config = dict(
    dataset='rosettes with rotational symmetry',
    encoder_arch='convnext',
    encoder_num_experts=16,
    text_encoder_norm='layernorm',
    text_encoder_moe_every=2,
    lr=0.0011,
    steps=7700,
    warmup_steps=230,
    adamw_weight_decay_other_params=0,
)
Rows from block 3 of the text encoder of a small contrastive image-text model, named by matrix and row number. Rows with one number within an expert belong to one neuron, the router's apart. Each number is 128 + 32 x the weight over its row's rms, rounded and kept within 0 to 255. All counts start at 0. Numbers have three digits each. After the name is the row's rms in percent of the matrix's.
After each expert's rows are labels from the 100 texts, of 14848, where the router gives the expert most weight on average: "fires on" is the input token at the peak. Only what is clearly more common there than usual is listed. The data: rosettes with rotational symmetry. In brackets: how many of the 100, against the usual share in percent.
# router: router (text_encoder.blocks.3.mlp.router.weight, 8x192, trained with AdamW), inputs 96-143
# gate: expert gate (text_encoder.blocks.3.mlp.gate, 8x192x192), inputs 96-143
# up: expert up (text_encoder.blocks.3.mlp.up, 8x192x192), inputs 96-143
# down: expert down (text_encoder.blocks.3.mlp.down, 8x192x192, transposed), outputs 96-143

# expert 7
router.7 086:111117051143130156090094130151141144143166140102181126184136100065098174130125120088132101104113145153150104210113143112103174129135097139127105
gate.13 102:081076087183156137172063140134121149137137190159131169130160169135091141138123119145163110119205123123119106125148191123127214151087119094096157
up.13 101:141156166126137078127133126161163061097056070124056100141139168140100115084147129086159198170105070148149140123107122133122121058148083133165128
down.13 097:129102119123122137209119122172153133118093135161116127072169108126134096150164101138150113114180127162117090149175135135185164141127156129155136
gate.14 094:148146057146160101108126176066135096182121125127130135145075116099134136126141158139123113139111151123191114183108166104134176114085148120132158
up.14 094:126108189115137116175127125182163179108124049149183081135116173122117153097142134094090153150114131153108132096130096164093151103138165155099124
down.14 090:117142058159065145156120171107126145135132116145123093115147156146160100098150159063129146158133155165149080108122074177119088167157122148053161
fires on: "five" (100 vs 1.1)

# expert 5
router.5 115:140098130179081094169119107110120125170101135169064189151141180185118112134133098089162102154142160111134159172137143135102185164129119124150137
gate.13 125:138159126164115134162145124184093084165094073189104134141184116121128096201098050121142154174139139162121175064135098115148107196131128099179125
up.13 123:119121154131133112133134125063179142089163154054115094095114138099150162078148190124096087104096108075101073129113099141099123078122134176083121
down.13 120:135123119138124185138110112152080157156092080141150151139116095104133092107074089099153133099157132134160135130151084137117084139123085133178119
gate.14 089:107206104113120140162140081128066147144136143131097167104132216144124132180173139119200094139135170168081119147132126119157132133158091142149137
up.14 088:119169127138155135175144097162170128104099119171186120125140140121154199108098092151191123113123078115121146108177081123102144092139130105157149
down.14 082:064145083140141132140192149128149109115106120114080147108138145163110161152145081158118066154080131163144097119197138108123140069184134140082118
fires on: "warm" (100 vs 1.3)

# expert 0
router.0 103:069092142141132128074136144127087128095133119040039065109118136055111168170141145137118150124117128057083120091136094123145112098107123151159030
gate.13 086:085117108178143070126143170090204130162111121169154121121143082115100114081095159149060121122112124065151135141103127133228125138117089123130115
up.13 076:135101113142148075168124117077183119140128116166182178133123124127133101117139097160067109106100169069113128113132163120153137125114060173124108
down.13 091:143149101157098118120107114153185077128098124133163105119111083070150161161130156125083113120109112090148105111066155125136105071118137165097078
gate.14 103:120155110118199133118120111117099150105129143093104048118146162116105118167143138099140162122144099128131117153097050163084065097141123132104148
up.14 091:139054135065089111144115145146168105114164093165138177141099118131104130117136124148102092098087134113150108127116197095178161180127160108150081
down.14 098:110141118134121160084189131164113163173124132080141086128135186134072099165129156090107138138119082146092113100133130152069082112127109146091153
fires on: "dark" (100 vs 1.3)

# expert 6
router.6 090:077104115052160141128154097156126202165167137124060099133146165074114106095154121044092124100089092144149114143129140164093132127166146111190146
gate.13 116:134143081117112054119157172156156123119168132181125151071086150058094067150163116152098144119066084110140133100096071094126133088132092129158079
up.13 121:110177106098125118088139133126096099108164108153108173139133142095131095101096148143139088124074114133113125074142119112141159109161113126178108
down.13 113:136123129097123114126173101149071141118104127123082105110186126143154036089118169108094142095104096138129067105116167158105091130130156132106206
gate.14 161:031055157056107091090096079131101163109159120098113086136133094111137105116154154099072122084088104107116164123116158139143148138155101118137119
up.14 158:214207102191154135151128175157183081114075140149113149152131133146139139139126086174171136174191167108122081155155103125124146116128141129141106
down.14 222:112134162122070150081191163154151124136122126144058115169175155134164107110113106125134155094118098167130110113177111118159132141143141171100144
fires on: "mirrored" (100 vs 4.6)

# expert 2
router.2 098:177138046123118155144089164021189115068140116159125208136085111115140126099160136164087110157139138192140097126138151072142095171148116168125116
gate.13 102:171169165122132124144105139157152133009123181110125052090145103163197105145087222139129116104146167140136161099189157101080077132140114167101129
up.13 122:097171130219108098072111126129132089142096141190190123098148172160092087163114166169109083135073131121059112111099158166128114127126072154134143
down.13 085:118075118086155169156155178078100104101121112127127149134098112116119127120163113103167117113195136146174130149147077100106146143141182119170131
gate.14 082:182134127114100148137113120154170154160105107116185114088134177162178082129123107084108081096144125120129102188107126147129094071136129168079123
up.14 072:082102118106140103094138076153071097090098169131162091056109128149088131148176162133179096168150119209112080124184097112108191126116166132130052
down.14 080:146098129091137144160067178147077084065110130130185099120152136115171077068129124187150170151122159140135071097137106098177181140139067084115162
fires on: "colours" (100 vs 9.1)

# expert 1
router.1 108:123200165075174109129153127164174109148100131086156143162165107107095108080147124124182144119197062082142120133151192136105225100138154109126143
gate.13 093:170078029139098166112172090109132143117103148203171046137140124102139183123128140112131132102238099183169130162115148132131084115168114119134102
up.13 114:188093149130096201154116106171071114106117122181180122142156105138073180209123144126160124061192144100155095213099136100039138151086105133159079
down.13 104:139091125123093135156151116173135113074116075109104217108047127156083151120120116150154179091083169084110143131115195144034140133158182108155105
gate.14 094:070140117131161107088115105084127196163138180108155109143139160099146082133166159111196154125200152105155162134124199097137098133118091121098190
up.14 108:125166175085163092097110093107054171142106168131186109112131126104156134156144122090110136131167152136120125125152110151143096109143077105118173
down.14 087:117149130165107118124130114145140086143114143114132173105103092097168099090134136077087178155176101165084151135161135157134081088124136112108116
fires on: "grey" (100 vs 1.3)